config.toml
dataset = "rosettes with rotational symmetry"
train_examples = 195000
num_classes = 2
norm = "batchnorm"
init = "kaiming_normal"
residual_init = "none"
one_sided = false
batch_size = 128
epochs = 21.8
adamw_weight_decay_other_params = 0.01
Rows from block 3, named by matrix and row number. Rows with one number belong to one channel. Each number is 500 + 50 x the weight over its row's rms, rounded and kept within 0 to 999. All counts start at 0. Numbers have three digits each. After the name is the row's rms in percent of the matrix's.
# convs0: first 3x3 conv (model.enc.1.1.convs.0.weight, 64x64x3x3), inputs 12-17, a 3x3 kernel for each
# convs1: second 3x3 conv (model.enc.1.1.convs.1.weight, 64x64x3x3, transposed), outputs 12-17, a 3x3 kernel for each
convs0.3 108:508412510514462471477509418479480546494435402501475552449517521548456500455508506532481516531491543506445451521522523568541504490521429495500507488624581518516474
convs1.3 093:506523503525552403549471474556549530512563506464487530540672600557574575500499483517543495509583525552565586481567505507559507536560466604576467476550409420461432
convs0.4 093:458424452398560478469499553512526467525508442522457595449497501557477525491522475464503462468593532494582608534605512483468548489477492584431484482379476551504509
convs1.4 094:383455554502441561486471540508553454485512538467540491422456553428527479560486536415500513478473506578463537493498527487532478473422480570531559502440517547496502
convs0.5 113:547471485463526526556464402458553448488578465482497508490456479500456541428563472524491497478481467460394529496491526512461468512512497513418434535584461471520498
convs1.5 100:571524523501501520483526533493534500470441530472432493512582548391485548456412476531532496462552514524533564502464431553580482458513521522471416567355408568585459
convs0.6 108:476401590482479413468563512583550438485443642512539474534521488489530519546537481518411497504485554482564486475536428543493442475467560518441496502552544499481461
convs1.6 124:478453439489396482526463523481582519440496469539681600550538492536450411481423492560475486539379444502450418512483438484516534469489498443515514473423489526557558
convs0.7 105:476438449521625500486354561481435426473540642566543530478580500545537475481434559438381493468465556538458494471495537535481561501481525525417436531651539476504517
convs1.7 111:502467510555443515519552576534458386446476490552608553496473402484486463587504534438464507437470483523614471489486508545524525509555520465523569459342538628563539
convs0.8 097:546517616457545434523557471437444499502603632489487450523498437566496574495534522566522485532514497515506505486497506473584497532503528522471456492519518495501527
convs1.8 097:495447532559475528515429478535569585423507611476578518412450530374484467462422484553446527495436470446491483489474529396502467458461478514490522487407483569507521
convs0.9 094:504560489470563455459569542489468466451474514502492580482449595529502505526524448449461499513467431441528523527496512522462482510515549479463544525428491506522510
convs1.9 104:440473471450536574446489492599450514474437557559443514440466571470512571495526512544536518495503495502540484489516528478498492466473439488526529483532518468606512
convs0.10 094:557516512484505495480501478500506446524455373496471519481382491549467466461573527573463467473498566538514436446432521500498545501602521535507510522367549517534519
convs1.10 090:592547457545510588499439513481480545516505502460498443521424520478506477475436520554461459528410488526490497558554485527505559484551545577446477482505549536503532
convs0.11 112:527567589533352457504431463545511471518634588545465487545474556417477447520481490537641534525522453421452507499462525507515468503490528468559504501538502497391501
convs1.11 101:490462526545504552487584460496423538491568571536542549502518480505496497503557516474458423539412422473541460438503493465513498439520548508524530413496523526528453
convs0.12 093:500545510534536532404486512511529514490508551539507549445509566565481576431486500421538500464652402482524576512477531583502454481457523486418484424408516485480478
convs1.12 107:452590552483512498478532448412490560507458529484373439518472561465579542465560544430513526462461544450496579493540512505438496436480502514420454513501489550568488
convs0.13 101:440416561524508451581487513484445438522408434501541501512474469426496526447490466438510485533462467509492444512494550492502534491453457470529512524362520483434504
convs1.13 097:501504511500500563509534560503457428464511532510492498555545628531506494502556518547464478449478541462592613493536509514532488491479467484531566478448426484465434
convs0.14 094:555461451547555373510586464533446526461498636547531453475555537460531557435389443438446517533461520468480505464515461477408504475467540481487538475435519482496473
convs1.14 098:471500526566453465505473453495405469488543485535526445562506477474589523442531542490465489545470516495483473472523512535509568528519418433522529437577529526467523
convs0.15 096:592484504610442593560497456427564611419520544471495422569540498458487419422464520478410480432470511444547484475526516503528509422490527526519484532587452540577478
convs1.15 106:540551442524462417431461399449491501496472529471463493532516500517490477553554465504600534567497526501551503519438481532549483511522513479447509480475449415458474
convs0.16 095:456536584481479477551463535497453463536547654526535557547539501539433481555529439435570481502471525528562483504539477528520512509470519515504506504535493496482501
convs1.16 092:529471492511436484487372431517518502479620511436451536478436475443544508515513448528452487550533551535485533495450555528447461470426508496400424477475386411387466
convs0.17 091:450448407462521544523500474514514401579570349480513513549515510485551496445504543519451436480490498490401524516504527548450576485506491464400338410342421491449501
convs1.17 086:498555551445500531533482588535502530508378438607485499484475457487344400429448464522611607505514534511507504470554465500597495478444518507536492460406497481461545
convs0.18 099:497504551453420426579537583521586602532412480496522459449449467489534584563478506490575474577523444435467471489504510558511478496516548457537477497533423539574543
convs1.18 100:449538463469533560480518524573505491519542638527478595497508544430500546448484486487585588566493516568491494450432487482508590467566573484498519519430494546455495
convs0.19 108:494573480521544549456508456521460471529527552498484467511536541465557495421518476464553514537462522515444482576593471405472473372384547501491516538516510470527499
convs1.19 091:506512551503545531576522504531525523523517557571507545519367471503452415436497511472406436392412360364395449519498462595521576630580589537513479476489494515592479
convs0.20 101:453583488441471573504460483499483525529546511526472449499529487523488537486489489524510433561538502502501512498551527528449477466518454494500551503531497516481514
convs1.20 109:487431483485423523500495547490491526454503589393494543533497472484471439516611517523517517529465468509486535474482517462511385567509460442441498406465488527477535
convs0.21 099:619482510506535489509503469463483434473437548547545482488466544483497437437495553543541506489409541435381481433448495489550483498481546410510450492542538506485491
convs1.21 110:549472389543536466590534454440434478435501602442494503492494493565498528488495518452489483449462510455431487485442495482477498486504544430462512480487486486479515
convs0.22 098:519553510511562426555481492449510517475519435461459529507460485442466462460476560477565491499509484417529485456466541473549555485546609491435455452462455462458414
convs1.22 096:513556507527491528432482568441440481467466599471518438496574568525588558571535551577493493500472467460444509501442444488524452431504569514534456534467460458369513
convs0.23 101:632466454607457501540520526459532473544491427478474481475535468466514503384494511473423450528484525558554493490536409572467497545484504483449499522401525489465493
convs1.23 111:444526469477502442453440502431483486519474498539551544492471533565528475558443498457489519521554466600530568553516477500596474518496534599477554521435387502515460
convs0.24 094:538379498535542468511531552531576503533367548448458487440486543501511462549461513503530490496490487470489484446473488513487507513566480505445548444332487465460492
convs1.24 088:475361490518390450498470520508478497564477503506506521492523506410452533403445514436506527423432482482474456413473450510514478510499487396472540486437518531522466
convs0.25 101:557531515539491418523527562504426435505512566574478474471371510503562581512654638448512487481431484480525490461510476522495411438423415519440433475523506449486468
convs1.25 088:435465474509473562563515523510544467484496473457469529470487530479472519524485498537504463449456549492497550420492447504525505456545531446517521509544598544614563
convs0.26 093:509539541508465512509440503478465416461425487471494507490485431494462553505524462505544533475449459524448475439506508521533485522532440415414493490487453490429408
convs1.26 100:546485433462489486502523479414670592444489432489452454405502436421447503514464480510523471537468512482441448476434486484527496533466448519520487595449474528550526
convs0.27 107:493571526514427566586523498514499459522511581510461507483446436710501330570624533476522437523457416512425491520473510519485497462502513491441506495539404485502503
convs1.27 097:470484503437465474470465454511473449510584527498574523523553522454554477482516516470468474491507476455519473527469492509504519441495504505467572474429475541548495
convs0.28 110:455384591468504594492408516510526303440556422430502438456468519573439462501468510458439433511510488514528446516543503564469530498533517514457478521481466518475489
convs1.28 102:503595506474497556485590563452496539544618559557538446449519476487517538523580520516483504494494552588608541501471509474459520440405451494552534522517592561558597
convs0.29 095:529520486562477564415484464406481528498588506554368413582464513527546424560500554488472405555497518457471581504531505488577451461482517502532491524512486534514471
convs1.29 100:461522504476574517555523471542563464482501544582512551476520444503511530507514423389466484480483510521518562540558597575462478548473503557514488517481518506459406
convs0.30 112:510434511478477461509526489467498395434536698486534494446559564516544430499525469477467487474496499481518502484499520546563577517483484463510518507575514493498493
convs1.30 106:457477424501463438487473418471560594496629574440396468569509507548525564548488473513482511441482412508473412551536533524553545495517515553424465485416434489496438
convs0.31 120:484638405438589480520465568498557501416458556479448536471381487597442497499598473631458429554573469434504541490512511551499512488514524501534444504557458507491492
convs1.31 113:519499451492522494507519458451499537438479540495462478468516461436466480520476456556530473531512487554555459516477441499494486500541503503486412478494469509431463
convs0.32 101:489586463495504572539490503587484525539369452492434509476480457497559430506496514522553428417559461488498437479508470522552513487502512473563475489494577519487522
convs1.32 100:496497446482532458501486400583516529596564499526561457527526536552583499651542418480504501519542519503551518565544554445530501510429432475487565528462501499435516
convs0.33 101:588440450538444466481635493386518600474559521496504467501522454608506392518476508492489491508438489414463511476560475506649455490539484508537485556422448502473425
convs1.33 103:433386540456513597589489478541468472515495490383485571503506492452513534429513513535591588553476553583531513502484475471519588490482564494597581535499568586575504
convs0.34 105:514480540471491551461489537500603448512451545397539574514409422481499536489496506474510457522480527427470527471505487477532516493553519504483482438516507506524442
convs1.34 095:502514513530536476556489517498436461452528461479502502565576549567567497580588502532567497508440482560436461456489506501450511509464524553505535479471528417351487
convs0.35 103:510495506481247518522544511430421483480555524422510468520576393449475481562513561610583451467472469323496485517535491479532493512467447502536511462455444520362436
convs1.35 102:585463522507572570503580578468471503466463419486520462441423460434363495559470514513491473459443470470401506492487516420477529446482547494509429552513462461510585
convs0.36 092:528353643442478476491576469420559581527445587526505572482367469586496492490479431433504582526389490507495491504475473533539443479468498517528534479481542540492444
convs1.36 095:504466429528434506491525423509569577491469522464453497530485489583522423546564488453468461574432446501514484568542553560508496536473455513440542448457479501473426
convs0.37 096:404487466536505463508464488505471494423495407398499450502541599553507518509534509578531494422507551507561472470504490451433546468533615510476500481503457503525536
convs1.37 094:495553476589502495544468493443469502483453475465529594587495461609542456444446419538501538528504387512460530457477516495518429559571513475511461485507437566483584
convs0.38 094:518488477444461452546456533516506445564441415502483508417496489490484515512498417341516522457460561521463471525539490488507477481563446485479531587572373503560460
convs1.38 099:520549456533419495510536547440470431574591466432556548525631535436581556465507556511495502435457483537541526505511543532552478473440456486456591456437572509575420
convs0.39 092:507520498566519507466407481467510478553568458442530519400504533498413443633580511514496538516415475508533559521466492516452502512560480463390442500454457531543510
convs1.39 091:543445556445474518455569576486494457498460462506508463553516501539492544407413520435542522454486465394524463466465478553536448546523468506492589471435463574447550
convs0.40 098:440426453486449503510511530549505535541552340482503546515487383514467541462493462505478472508518514502513547462463507472514512460528559523435513515424412498533495
convs1.40 096:495474549449531532469513566566488423451370456534519507544485520456489444528518561488473543506466553496540471494549573484514518571466528492524559515409610507477443
convs0.41 104:504528431470548418509487542492425684515557422498540449451484433557523473473429575582543514476434428507502512473564462510573537490510507464549495507518458504511455
convs1.41 102:482575541538544540495519508351396506514547471448516455515500426527465443560520506460511484622547440591490486491493477545480500499453510539498528499472465503507512
convs0.42 102:578558449544558524451514519481511480446525363460557427510468546436375491545517490550442475515546504474538610483440534493422522552549525472428499507491428485481437
convs1.42 097:518470507552521485504535529495464530482502534427464464500457463568504447560499504469556449514509552479506479520496471533506526524512489531498476752477420443496473
convs0.43 106:420417479564592572514487461486454548530477464565493384610461510479471461567523567462451451484518458589499562485527465517499561533488515507509528497554542488497500
convs1.43 123:580536467509456481502501538455498516533600577530536611440493502522478555480449460479444474485590559572581494504543403493478442436484476464409463470522469458475514
convs0.44 109:466570516537563532467498591584428502508422645538511523441478579503526529538495501393564570414622506543404522477528529483492582490570531491481518499639531446515413
convs1.44 105:465540492455465466519519456434437460453516482460430489466425449398469452508580550464541436451427492473480497514497474463454467468426461504425515458438483442526478
convs0.45 107:524514535541545556464500501490487478497386512507549577518442545596432509498477467483505441510532465484452530550486530510602645535603510491412488458490577500543479
convs1.45 100:504453528440439510478470470496466513511406456534570420483465526485457453474511513518530518509508505590571625608478472451479553462518474466470517412463529490527572
convs0.46 095:485629559539541512413468529507488455442474596470491494458382558497506510386526488537517439371536576442533493520462465485457543544501481504607587533478584509473496
convs1.46 097:499546464465510468446523494510552599508543504516522473569573527569534532462520518486552533497429561552483506540492562546508517519476485525529461468551508506499589
convs0.47 108:468518553472387629520542540485572472548452486487518556468463546421381593517366513513493460459471476485486465494520547470606563498521522501508488490420502520508492
convs1.47 102:440429496391473524522460519464482492477502455434551488462559445489575486509505539561528543584573504558544515471544487523503506565501524498534628473590609491544549
convs0.48 094:516611485523556442509520381545499460543439571512471504500500426507487550556550460541507514565496472412520458471497500448499560543526433549444416535499434499493440
convs1.48 102:530473555554499469455398443511523474482466436538597577527520447483492515604590493476453548525540449500522497523525468568500446515506502485540499502488523542445464
convs0.49 087:488473516535512524547485454539501474491490485458345487521490462440577450550399490517490510588468515551456469522501478469458472457515523511487502466369504498479553
convs1.49 099:521555472392535585452457543543529513471480495541600433525582554579539497564473466531563487501513420544408485452516505468475547467444504467517557600468543424521561
convs0.50 086:414403433482529467495458539582499413466488363515480402486518442476475567583463466416431501448499591521517504470522479507491509493522490467349467519343395530492440
convs1.50 087:401445523471458530549639545571465454579446433565449420527511482384402499452435487436498555501506536517570549519509519493486551448503439480525514466414589482513533
convs0.51 095:591536523491364520438558540494511487431491571478517469457423524445541580545523522465563442443474505487533411480573549531510453455478483490459411499447537473491504
convs1.51 103:599526577550525569563526451481487501429573550405441493527521565437502538483532511532465476511454473456439462573578461527510508526430490558570444573488459441465453
convs0.52 095:556447458501542398507489542485598452524459504488540539514473462519547514493535528501484488442462540501660472488481523506545575474510483551495503518467511545509519
convs1.52 105:422570516507462416541471365467536471456478430440480454455506470462443455524556592577450441528499564548489540526473526539505454545463477497440420497510487457555496
convs0.53 097:499469433468643554493483446541510558553461432507462552444553532527564572455555549518485566578446352505417462522441545470515468501476526544529476537484472527517483
convs1.53 114:537433461597429446493505448504549481476508508504548496511520527547559513487506493546457528517563471510458500495473486443458450567546550492480500527434431518438465
convs0.54 106:528505524453493485519525504447466473426523536447561602493468466554472539482567513507478527430446467522501499509543457483520504529548495504432451491492535524545528
convs1.54 097:490518470428449515491456416467531558506502525499476544561490512424414437467423493544513509494481488437529541500478492474523509501528475464516518445505461468574549
convs0.55 099:532563486556444456501464483500421525506531514493442516561527482542407375422399408434512468548436448508487529469381384351383461418471510497512488454525487504509502
convs1.55 086:472474525509572579554569541515587507512579527534548551472430489398353456446444502520523488496497433509502478436462499450491455537416357515500502482355520533473534